{
  "model": "image classifier",
  "dataset": "rendered dice on a table",
  "train_examples": 36250,
  "image_size": 24,
  "crop_scale_min": 1,
  "horizontal_flip": true,
  "targets": ["dice", "total"],
  "num_classes": [3, 18],
  "arch": "resnet",
  "norm": "groupnorm",
  "hidden_act": "relu",
  "weight_standardization": false,
  "depths": [4, 4, 4],
  "kernel_size": 3,
  "stem": "single",
  "avg_pool_shortcut": false,
  "widths": [64, 112, 192],
  "label_smoothing": 0.2,
  "loss": "binary_cross_entropy",
  "init": "torch_default",
  "residual_init": "none",
  "optimizer": "ademamix",
  "learning_rate": 0.00115,
  "beta1": 0.85,
  "beta2": 0.999,
  "eps": 1e-06,
  "beta3": 0.999,
  "alpha": 2,
  "max_steps": 13100,
  "batch_size": 256,
  "epochs": 92.5,
  "lr_schedule": "cosine",
  "final_lr_fraction": 0.01,
  "warmup_steps": 650,
  "weight_decay": 0.1
}
Rows from block 7 of a small image classifier, named by matrix and row number. Rows with one number belong to one channel. Each number is 500 + 50 x the weight over its row's rms, rounded and kept within 0 to 999. All counts start at 0. Numbers have three digits each.
After each channel's rows are labels from the 100 images, of 14848, where the channel reaches its highest value: "place" is the part of the image that holds the peak. Only what is clearly more common there than usual is listed. The data: rendered dice on a table. In brackets: how many of the 100, against the usual share in percent.
# convs0: first 3x3 conv (model.blocks.7.convs.0.weight, 112x112x3x3, each kernel summed), inputs 0-111
# convs1: second 3x3 conv (model.blocks.7.convs.1.weight, 112x112x3x3, transposed, each kernel summed), outputs 0-111

convs0.64:486460470452485493496489487498467494391481467488495395458331544503480514476463498416487473495493462497507465480516490436445351481405439460495466277364442482468435473461500491476471470464495524486500494476493506476432506437489474431466474464464450498485455505468513406501475521520510440434390445465484485478432476456474481492465455513489
convs1.64:508496487458509503486504489501543528522505482435460469484450476433420449468427462441512497380370380429515431492486488395438430487463490476520479486495506499466513487486443455431497468446430465450505444411434502579573581506545544551581558545584623548539422490479464514433470468499470445420384472533567528513518508528542550481526533540545
place: bottom left (98 vs 11.1)

convs0.5:475507544398547541499534446514426463343396472494494438520445624516487565462497547471537482556525450496576419463491556491548454427428487455488527461416487535408494456497580506475426498488492531572482552572501617487498529539529519524513538518503512498525495586488532618549498539611531508509481484465414545538477489491583506588485451513541
convs1.5:506503447422494503471502487492587478493465475463478485438408550459466496452437499406586519416391409458494436521507472357441384430496490464499444527459467504494474448469438473458508441520457631482528483462466561466447573417470522461490462484595490481564446521480464504443471476600491427448393474498524477491492477448527416462503504448514
place: middle left (77 vs 11.1)

convs0.100:480505474493496475462492496487507492470484477513517422419372567521492528479473528424526501491444396513520479509517537437464392502498480475512475427389424511497414463470516524453492509472520502515533505486517516419381446379472433404417411429441411460442453534480523470525457536558531396431360429463518432479473445485492477484467480497517
convs1.100:486527516493513514533494485515551573523541471450456459454437478424427478462453426464501485421373387474502437481490481446459443466474474462513496496450493473500495440480445466425474446469450455450514419399455463577627612567552558568605557562575583568574456490469455500456445461508459448437435467522532515520529503518538565527528535525529
place: centre (48 vs 11.1); bottom centre (30 vs 11.1)

convs0.1:486584419634508490527478553493447531488592455511483439431461548582649505500416555416548489542671620520546481471445520453454468476518487477478544568517472471431466580537555478498523519554536510550524564539502513482465462453512457486491498493458529504464519550479502502499476512532517469511474491448473537437398515456504468558502402384533
convs1.1:497513507531495497551525548504437499524556442509528460452444433542474466457446483412440438448503455460468558418421455442421461430560490494460446378453416467432442533417510550545576512491540551511458561613508508341414543536459486436442548483507434575485480477474477461492474502410545484505475478460580472548462483456497441494549473425477
place: top centre (33 vs 11.1)

convs0.79:516491503516509496492512515493525484553493495505514463392393557546501515479461590429513480563449387537531511486503533456440343524424485456526474401425451502537425491448531534438549507524553549501547489441551517417485485429511475431439502436450489466508464541485532422529410530484532383490382424590522491529501499521510556547472548600549
convs1.79:525554537469528522531516478563489551485533501429434503475485436401410438498480400504498448419392430448482424458452501474490463456426451446541546457499528499458533480521486423421467499453435452489461457427421495573561584577556552569604563593543545552524484447496443506441491426451435496451477501522567516483451511559561494580502477545555
place: bottom centre (42 vs 11.1)

convs0.81:496445476476477493480519504478512488513499474527542413373324552550514536455469572425497499517483386510522502514531508420452337508452479471514489502387422492529431516490503528389502504498525512486524482428514504466492482461505487446483488463472484513509454539472533436541441533485543396480306449555530504512486485546495519541456532568527
convs1.81:523562532414513528525509492529468542493532511417424527522544413410382407518512427518498441436395468460491426449441500487501519449404459442518538416550545521448540453497506431410473479434425438502463488475408496563516548551570566570591540557534533534506503425517433529406519431416450516498523511490538525492451509526556476526472477505570
place: centre (34 vs 11.1); top left (32 vs 11.1)

convs0.111:498476471472492476476497484487492495422489489507501438384343553526484520489466526405507477496480393505525479477505522451443361517456481487522467360379458507499388464450506516459500494478514510510512500478515509429403473415475447434452420402447450479453460514493512461518474523524520390449364439470501425484470469457496498472474483483526
convs1.111:482522510490496499503474478523537547499512474454452482459448467422409469466466432466491480385352412442493439483481479444434431459466489459509488491445486446488514467480464449429468468459451469468481417382455473601612614565542547574591554558561596532554462480463441509461423458509460445435440476531535502493524489506547533544538498535530
place: top left (52 vs 11.1); top right (33 vs 11.1)

convs0.40:474540476326513451485481494504496489431369488471484477459420594490463557461494524421518481496412421461503464502516535468500481488527460471487532553264460536448427449502541516424448513429503491506533507511493541458448463499487484427542451461498490529483515554466512518512496522574529467488389462496543442521495484503536476356494489484505
convs1.40:529500465451462456478539516468602463525517437475477417467444527442483493418403486426516494425450448467513440511526403424373489411482480436482450528467466434489463435440447474466499469511433555489479474477426529520486587468501477499518542505629530493619407501450455452443400463589501456466466453510514465456515476416485499418510494489433
place: bottom left (99 vs 11.1)

convs0.7:502640488446500499509476490504480549453489469466442449464475428466433438450473477483512547519550560476446479521534467483499499451455560503487506534502524512428492477536474540478511539584513508485563463476579538640631588629529540592599572604607541589571483520470482565496484476537458467478469493463359539491522479469524494517511460504478
convs1.7:463427496393486501483467504496534473490446484482529495447485547478407524488475518444510547452390392510502529550525475488502453436510579491520537585482460507545497501551459512440489389472477414470501440447490430428501554481406531379354392419592512533550488526470485526489470523547480465446416498479546531561541535560564574553547532513547
place: top centre (28 vs 11.1); middle right (27 vs 11.1)

convs0.96:526569478485493497514500483490575552503527489505525484468448609514409560481506599482522538544569365489609435516540520474491457473549542467544510560477482512536508565514529546415623597601567549482602498467560593499536531514510526544474532524465511553575482639488559556552476548583536466501440475509526553527542496491564512545441500551533
convs1.96:414540461436446470462479475494543425466419492496441474440475507406468515474428442444551490484393455512496507503474502480477486414502428465461457555459429507497456359457483471504442380543397556523398476457423526489484540485507516469421453477607498449591479487499453450382461439493466400446474484511483412464502467452487501499485503486464
place: bottom centre (52 vs 11.1); bottom left (27 vs 11.1)

convs0.15:488506469538474464465486461475465440466432552519469594586534412518463458514600470583456538495507513508505542487420507524558571502563482486516533578490513479519514533519495474475489443476490486482396488522454473431472439523433440469458442447431452462476577439546481636476588453447461604571544608459365470463475479468456469436425453463437
convs1.15:475455457408475496502486490487415479483445523400475500483495452448357416502471469469524535440338383426516447509512489472476464510467530515514510501571527519525556492430427464423477476534467438458513421393464463440465573539530557467535506447553525548534454457488437465460488472444448462426405480523568541536525564558574498525511559540550
place: middle right (34 vs 11.1)

convs0.94:475499441487473483466501498450566557537505485486517456428405502477407507456465459464486537469385265471480485547593482432462402459521490418512477533424445492506454471498461561377524569481538468458615438412574490475507469513496472487496469506486476481490466551466531483530452547509520429479399473476494460480475446504469467487441461505478
convs1.94:464524427530459455501484489509565446514428489495460463423423510481508506488437442402584535473378454476546528534507506415475504442533488497473421569463450503521430397383480481392472377478439527495454477489437567457456587492508499476520546497572530501577477476480470526396485477486491408427414492524529419502490448424475469433512513455450
place: bottom centre (59 vs 11.1); bottom right (29 vs 11.1)

convs0.105:490469405493455457496480485487512453470452486494509398437327502524472485486477497432484488485489437496513502494503498431460364500470475490483444351347447487498403484470502514470483475473501496501513488488526493412426485430471429430469435422486426481494438506482497430496475512499512398447346403518474459494470463476479500485515526493520
convs1.105:497527499461516517497522492511521520525510477433447457486470449448394429455441456468471454401408405471485425478472475445415440494434492462489520463458500479472514434465448468421482499450447467452475438412423470599627579555552545576566563528584619585561440468466433520460451467491470462458452461512529547505486522506550583489525531499538
place: top left (65 vs 11.1)

convs0.110:518472435480438432478490500488525507491530452488515404463389448543497444485428501431479468462543413456501504498502455427427372491429447495455456283435457460508435481437463531451481488495522536472503472459553477478438487457475464450464445434485465535530410477479487414498433502446493410438394404496481488519495477436513495493485525478529
convs1.110:496511506472521515493460458531493462472395491464439480484464462434423457484452398439478434408440450435459405459464522424464447529411498449564503443499489531440560449480502431480467541448398510477423500450442536584542597532544558561449552528556585534540440484481469535453469473475449456441468497561587523482382523498612477477505518492554
place: top left (89 vs 11.1)

convs0.24:482457478497461443484484468481437418397398457470447502483539373471426429456489447468446497431468539471461496468380442515512568474533465494468462563525499441513519453491437451514482407479485477451364444519408451451460524541418473483432447441511466520506500405471444524453493432379456499440535508461423483458493493499454451436554486478444
convs1.24:514454438426473495511527501509401480511458493409481459460456433481399403500436498386488490452486477435508473493487485411432495528394516521520463433538492506483479465435441500444506442427491423473503504449439493430476586491543534467560584522582469572529458444488489366458470470377490454425367491522544511513473503558528498466494565493498
place: top centre (76 vs 11.1)

convs0.8:516560525522513517515487533509595509574523458430477457423477374463470425422441426438495487486553507446470447539563497508470475440453484460484507510522539523443532501521472591519491528534543502498542495487603513584578568574572571566604569603555553555561421462377488482494405501453474431419442414501521535534538521501538509519509497502532
convs1.8:482452424410438454451424478461454442507428483495508477480478557542443500474471526458476537421331387444484505510511467434467463454471532463484474513478464473512485459494448531482509534508532516467497464484534472429482519501285450452337440443569434493531461550467510533520464518524512449465447466468603451533491499549533484470513515540504
place: top centre (32 vs 11.1)

convs0.98:472495479442492482461495500477519506492494482520528423398334555526494544462478541437513521489427394513523494517530535415469361514482488490521504447334409534506409465473513522440501496474516500509523507483516502454432438422478454420460428451446430449451477530493523481522467535538542402449339456474501460499485466475487484460432498472496
convs1.98:485525505486494523530512492535559571523538459462452456449456463411424476456446418456484478416393404461508463480494463431422458447485458449486463509450477461493478388465453466453476423465441470469511407399446451566594604557546549568584543558579586561576449482467445467439435449514458449457452473494499503511545483477501558522515534495517
place: centre (37 vs 11.1); bottom centre (27 vs 11.1)

convs0.37:442510505428513467438474480505507472465426483514514426448385595524468560458524559401540513497405377523553453517517589482533420498518489494531536496354461562468436461527541539451460501461508515544524528560512549432439465491492495434493432477470512454434493554471530514532437551565540409462374455455548442539551461501532518405425487496520
convs1.37:508514502500496488506495501499581538518536430480463437424418501437480496426427452433504499445381399475500447505517437423413432446497460454469466535445453413512452414465444470457484429513456555478526408432442483535562626522520514517577550538589536531604442513447471465450404469563475431454428451482493475493523475459465549494524531516469
place: bottom left (64 vs 11.1)

convs0.30:471530457548475460478492484476478523461517497538483520480597446523540528518494468485493525433535585454475497460431477522491619503656535503484515564549547478540559535505443453565501426570459507470446490496466445477443466524455453490430419462480461476530463432489437494446492448535462574470687513481487411442497488409432455429509426397429
convs1.30:492460467460499514504536500512328457492458496475502504505521392506427378503496478453431454444541497459475553449421484481477559454577514538507491450565463532440481553440500517481468442370474418510440518543451482375431557516489542462503545496535487539448539381506459459432522471340508516502480526491544559549496568534537486475522537455534
place: middle right (28 vs 11.1)

convs0.63:491478453477469477492502505494492455452467470492503385439320518508488504483461504389497478509483455506522501492489497435451353502447481503493441343317459523501409487472507502476467501467503503501486510485500507460427482429489449434486442410490420494488448504484510425508458515497516407444381397508490460498465472473490512486508536493529
convs1.63:502505526446523501498507501510539558514510469429473460482440437457395439476466456449487465395389404452490427490489483449432405493443489472472489495452491455478518444475463452416478519448426474467490484418423480620615584539541542588546572542565612545559456462465439543442451478500461486450416476529500531502525491474521584511544554482533
place: top left (82 vs 11.1)

convs0.101:502505477492491485484497491497502493445482474508503427405367564511484513488453517440511469490475413515515502484507534437429347507456475485513462376405440487523409470435511518462509502483512526492503496481533499412400465378479451419418430387437443461446469538500510469511426514545518394446377428491493436490483464456498519511461487504535
convs1.101:493504492494491501515495479515545544500521481459464476451433469433437471475453417464508483411365404442516439483488491427458441460457482456525494499453489478485514461477466451441474474462452465462487449386439498579604622583554563551640556585567580563559468485472465509453438462503465450414420472538563531513508510533551524517536524541541
place: middle left (71 vs 11.1)

convs0.21:479552519405527500473509488500532538518500480500549417425416595547469576434475560416545530488393393501585457544559586474502399476495498461534516480412472599469483495550528538432492523486515490532555529505535550484447489508525524453520456497493520511488488582455559539560409564596564402478350452474579467542501496512554521486457479518546
convs1.21:495478493532503495517497523496587555526525426514497431419422506469489522427433456420458516453476421445436488513531420437433451519503518477445452529449441430555451433476433506515493377498501448441508427470446412519635605523501518523552501536594556536602436515444497411502424504544505418454435435517461521530536509468486561471542551494479
place: bottom left (43 vs 11.1)

convs0.72:470489436491481507493460480482532477526483473546508446405382472527543489500442531454441503518524440514463555504513475413426336508473486474504464344452437467525435512452478523423519495516542541459532446439557470479516504490503494489490515481479499510539419510498519385510438506463526326492341422564466539546530496457512543553496520529540
convs1.72:557544537456528520499546483542458518467499498417432509500515412420435421503507407498497445460428475453508417428428502494511480466351448447548562402508547490437535486486524425465472510436397430501451478480419498556522523546549573564544522537521513547525501438502440521419507433421441515482488503566553506460414488546601458553473448556548
place: centre (36 vs 11.1)

convs0.58:476499513478510486463485516494548476519475475534529400378383541517497535476457527394514527520441423552534517523523555451461398523530509506551510437407408528539411489473531539504519513508530522521521491489518509410440435375459438421413414432420440422434459535482531459526432528542533389427409443486541445497532478486502512478444495513509
convs1.58:493560502504489514551518512533557530552526481473443488466474460420443476475465415476509508459371403490527475496494497466474472428490461473475462545470457470514476378442471470421481436483447481482520422445435499523548641604555551563627586619598555564587468475483453514429461449507462470443447479502492468497521494470470575498533553514501
place: top centre (29 vs 11.1)

convs0.76:493448461516482490490474478484544503530486483537516447386384468544527516487445536430438499515528407501496522500531485446444315519442490480532479359445449479524434521462491538406549491512557533480543473439542467476511494498516485492515511484464494465522440496497522389507437519430532356481327456582477524543510506525509535552499534554542
convs1.76:532550544439532526509515456541463520457510500416419516488517408414403410505501395494501427454422514429513404423431497490493484445392439434529546418525548483448540454521517421453454500419409441498456472447427490549513557546546550560528527560516512541515486426496400502430507431413432488485494510513526512461438507530568484543490458509558
place: centre (58 vs 11.1)

convs0.65:524440473656493510493497526498428514511602496522468511457553519512608506563469536495498456502621639504478491471406494528473577507545523459515525385574524486518543591476514403576547460558472532496476514479429494460451431438476492460452467474444506433433479484501435351447490447450468472480597472491573509485492515490489492538468478481521
convs1.65:522496509540499504515523491494475459499501510536515532537545410542557481511522498495475424498593534506475557404425503511496560435620459509480467451543459493395471549486562509567490533408478526545430573616467542424427424466424459455488484443461431446468533408521469529485535484408514567578587525451501545551477548428507395456531459390503
place: middle right (30 vs 11.1)

convs0.3:490666577448537507470474470490490497421434538500482580572573455500487467446600500603480510548463545529491474520538533576593593482523528500473515582572574579444581514514504552532439523481509490489497501525560531521527537471469511519477523472554544500539550489455516666502569506501468563522541524437369486495574475439498504446542483446447
convs1.3:482484492371496488489518486507444461435438489410394497488513496447399436492492483496515505481302420486518391524510485508500484536477561513514549523607594547512585508499459414440456491521439467454500444435457468520521536474488541501488484493548538526522487494478445493442473434488388476462459484529507598537532592520575516522527558546586
place: bottom centre (30 vs 11.1)

convs0.103:511434423559439472494473493488549488500492438508491411393395424499456441479438449428448493463532413443419511512530443428454387500517453465500460413440423447517434491488447557471521515531565562449525417451553461467468496437466478458429443472460455524532415478480494408510447506423498384446397431501516493484459475510482479514439463509495
convs1.103:472533485523513496507472458479505443472406484423427493463472449428482421487502410468534453391429455438472430462465502468490467463456451437538512515494526489455491449486464437445446475493427518489453440438380508520487579654541546552489559584529504520533489439500424531428478441467440481419490484539603462468429489585567486598528490556543
place: top left (96 vs 11.1)

convs0.84:532510532441512549508539532528522566487466485472503447453406571460415502503493556477544535533465318558588456524519523473473426465488551443580548524467503550487494469555515528480539581582563585532572473469562581537563525475534555581560485497472541545553487597510539575537479518525503438555422451466511561586515510505586541569447487522581
convs1.84:484528465541421437470442517525535470536490452506479441440459525510507494456427445438550533470468491499477504524499458384419389397477509430457452529422435421548417456407455491459519327581475577456552412486519464509474482527476467518537502551526438478574457512470474475474456476503497448466499444546520381404465421467467499494541502516477
place: middle left (38 vs 11.1)

convs0.51:558636485393527518424468446542478504467424511526480543465476503449442539517484470499537421498455490517527493451466545499552514445483550622434477519478547562524505420432521460502469541504499581530475501479492571531450451539506526544449448429439526395431482471534466548467492513505488434462436482475403511558589513360526548371463516400526
convs1.51:468468528460549497470483470474547508467438465511507456443497518504537514490456541394539528458462418405522534559534489457433466491538539476490450517527480476534544463478455526575554382518517494445524422395525374463549521426490513403429449460537626460535462542474510423509411524562502481423432473535460529551631566484511540529520571410546
place: middle right (27 vs 11.1)

convs0.9:455502504376525459483503488505494486444433515514521422525420633537521584462530579495524508541480459496601447490517553529547466483469478472514550522285488589469444482536577514466474508489500496554553556540502566409466497514489473423537477476493568517484573611516532579536514538622545518540474485466543498536506513472572498423512498504530
convs1.9:521514459439491461461529518494618468532499467499481459514445539443483534429428506452517514427409403504537453521539457427444499420523485455490440575458468460503463473475432474426500455511438555477485413424441546511442580434511504494514545467638571477632430516445469527424416484590496465460465479496505440476562473395485497431528507506449
place: bottom right (46 vs 11.1)

convs0.52:466481485352477481462496507487527511516443504510523404487362572524492583450530556423503508493440436491562493519541552462484400503519484506511539529262442549502409471544531506436481517461508487526575514496515517442502482503505494450567469494510525499489543577498550544528484547593534474533346474484553489522520485521558516472456520502526
convs1.52:515487466471478469501512526488603446505421433513472430496443489436497513426433486414490488447474464460487492504506442457440471430539463483448428559439434433537426451461478475479466434433440528511457491521408490435436590440492494504466515484644556466628455469459472448413432457569485468476472460501473448473568487411446542425539532462412
place: bottom left (60 vs 11.1)

convs0.74:501466459467484501482513511487517485521504462524545433395356563544496547446456567408495500525446402522519507514543512433450383517454479478501475476368424488523424467473520514404500506507521498497533486443530501436461454439485473414451448445465450493491460531457534420531423528503537393456339434547517508517484480541488515551448553588538
convs1.74:533542517421509542513536505542476535514534510419422520523529422423378413507505447509487452426398445425516441446441502481492517460412461439514530421547556511451544463488481449405475481436434433505469481456417497567534558543579567565607555563551555565514488432502451520414509433438449512487498499508556544489446514527576497500462491524573
place: centre (61 vs 11.1)

convs0.47:459529470540492484475482463467471485422505537518475554630551560508627547520577566587504534484504677515502524502458514471513510499620482487504502570497467489476481487545501486445482447451460427513465509496476396419427419452455460452424399445436468504459540533518475543481539484632513549548518524450448415453528498485414490472499473479466
convs1.47:507404450498485480488503516509453438495408490479480489499522469473509494489478482454510518423523454447464531497486477506493553495655547562505516578575468536501480599499467495458460440442445455487413483473404491385472582479473559415418524436598567549545531420490439426413503483467470491492463499549586506529613531543530564546580594501509
place: middle left (32 vs 11.1)

convs0.73:507475461518493512515494475519550540528517460525507423439437430540508435494444481449479494506536399477476542532532451435443371549452451496502482272470466473555462529455459559419549535568583557464570468463597501511492528444503494506457521486477478504554443487493526371516462493408502395482423430558478548517509510482506513542530543516540
convs1.73:509532520457513522514503442512428473446449502400423509496513408434413381498507410503519431474490510459490437443435500484513480438360423408521530381507505503410520479531523403445448548473411466519443504510420515537482528537545549531475509538505511524495500428513412535428508400400425493455493510493555511479446506548547471557481463512556
place: bottom centre (35 vs 11.1)

convs0.53:511605481404487495473468474483439527365394459507462531459551584482429485499486491485486500484375564460478476488527526476486540499630455483478485770549466482460478447503461514438434566446488498477611467472511473450484521506483478507503468519484514500511489517467479531499475511598506476487440474471479462468513494512484480402468491500495
convs1.53:513441462446473484499507504522561406493400491470466497477512513458474479485480479431497515471514458472526537522519494506504570504529564537511501536527500535522505537385417452452448379454430439478418500471402502413496620424490571429448516456660588543582501495500474431382493453523486485450424492527523519527563533485505533468539619521476
place: middle right (28 vs 11.1)

convs0.89:522643500472490491477505487505479565498457487558529513447473671526600594468474586490562489497638511495559472522560489489485428423444524462503519580515498514467482557496510508409521594527538549494598493485539603527528494521532524532510541495478511459476505590490564520553479581559571450515379483493392509497481522435549512502545475496521
convs1.89:534477551430539501489501475461543529487583460528489492451453525503483501456468497335520524462556433449512542505521446346435422429558508507414405421437397485478462476524472528642577441516546576469531495468566507522511516441479500478462396480510504470523442503441483453489478511509503406493439458454399486552520495463539492430534454475503
place: top centre (30 vs 11.1)

convs0.22:458526503506526480408470431488470499440457424509482438459462618528417538403471453453549520463378426532559446500506575488518470503612479516544450526445481592460494464548526507465452522446457471551511543548487539436394499477523506467447473511500477480440464555406494512485427533635528437446409468435591431485478473545555462472480462545531
convs1.22:489487485512502508532513521494606548540527447512493431421397500473478519440425468430469520438420359457482481522531454414421406501501502470456437532423440446550460423467456503491507413497493469462520493462445461526622592522514525529597525550584556549602434525453499446492432495553505423455409440498475530533519512457516534455527542485491
place: bottom left (86 vs 11.1)

convs0.107:521444473475457489524515483509511526488507459483495397432385433494465455484459457442478488461501381474462495517519453422447376489399435470492488304425436452492431473471464535458528515521530549468536458463566453497486499434481484478461438476484441515544431475482508397514463498436500434455396417449481485501428470452500474519424439476503
convs1.107:501500481468502503466483486512485475480410481436439491460458462445422428474467444442537480371420437398460422486494490437464441509395482453530543406498551511432520520517447438439484508464448470460449439456420470548489605547515548542501534543554579531509448463495448545452476474470467484392404480538610543492423525581581483533509514540546
place: top left (98 vs 11.1)

convs0.28:442518516442527476446473459501493446430389478495481440437419621517469552468502535427562496521400412534551436490495565506532487486564472464507521550367481539438468478501562512464458518467485514564511535529509573402405487493512481429480451457453499459448493584492528520489458534595539460423405457471534415505545480455516499362450468536524
convs1.28:509530488497475480499494509506602532514535460483468450437425518435467495456422461422500511437367401497492439510515449425411429445501456467475484529446453415503453417478450464450501432536468531485517435418443504529584624532526515516576536542627532514617421533463463464450403466568466425462436462481497483482495474472483511522508508515463
place: bottom left (99 vs 11.1)

convs0.36:459526551414502458472488494509493479454413490457472449496413576488501567444509524397538483514431452512508466487500559521555495494516469490465543574250476535436495469537556494457447486505478519565527517524470537388435465529478484438524420465499545499481512580478506535483484514595493525457410482462557426556531478493562474374465475518530
convs1.36:514526489473471476496506502514616511540525446481471426471423495433472497422437489430521523460406429494525432527522435441375457401483437430470478524469483444499457428450440472459516457504456568481532464467462528523518601507507514525567564505625522518642409523454456497423416458589495461474441455492506445453513445436488497451510483483436
place: bottom right (61 vs 11.1); bottom left (39 vs 11.1)

convs0.2:498442502472464489477504448493468450465449553523507542632493521520567510544614587622509520561471534578582513501486497494556486514504481502549515532440443491492453506575527483492494491494482499517484512544464515427457486440425442533421448447439482457498629528620504621506631492530510599640513595469459495487472486478497493485521469456475
convs1.2:438477406486422415433395454434516488482500498494527515526502517497482520493512518539474562412404364414483514520524489444503478507576536550568520566517481538518506561588400487408478468476474466413493404406507417512520515582522534514505497500518590525513490503481516514506499508501504482498461476529596577617591618528556527552523526544526
place: top centre (37 vs 11.1)

convs0.90:519622475504507496479491453474505562446431461473495498412485674515505571488452566419455549501630523457495394515549469489493503434572519418493536586539521495457519583531483547449443570512599468477615498467624529507522562522540512552516531505527551531541490599486518522541460569570551481486509480467489537530502507444551528514562488492520
convs1.90:481536473424419448437466466470554418449434467513462466467467488451474500464455424441515487458405444501486528521511461484472512441525434488416430552418459467520431327447465471537488415525438587494436468470390519503501520505466466479472437504567525467589453454466396493415449446471490479528472446492457397479497433436489533451554477516473
place: middle right (27 vs 11.1)

convs0.78:508484455522478508513495487511549535549522489519510439446416442527540439520447476466482495527556407510477533528530449426438375545456471482513500283464463474540459518429499542421549527557561561468554488448599495490484493453510492494433510492485489491539436494504525374517455502425504350485416403560491537545518496479519513551499565514548
convs1.78:508538546459514517488504433524446481426459497406415511485532406432423377511506403511521424495540525475504420431438512494493506432380395415518525391505530507421518474533538388450450523475412499527451498514422511526503517508543551517487504511491497516488495414510405534422509404398410527468515520490549505462467508532548485555493467495542
place: middle right (40 vs 11.1)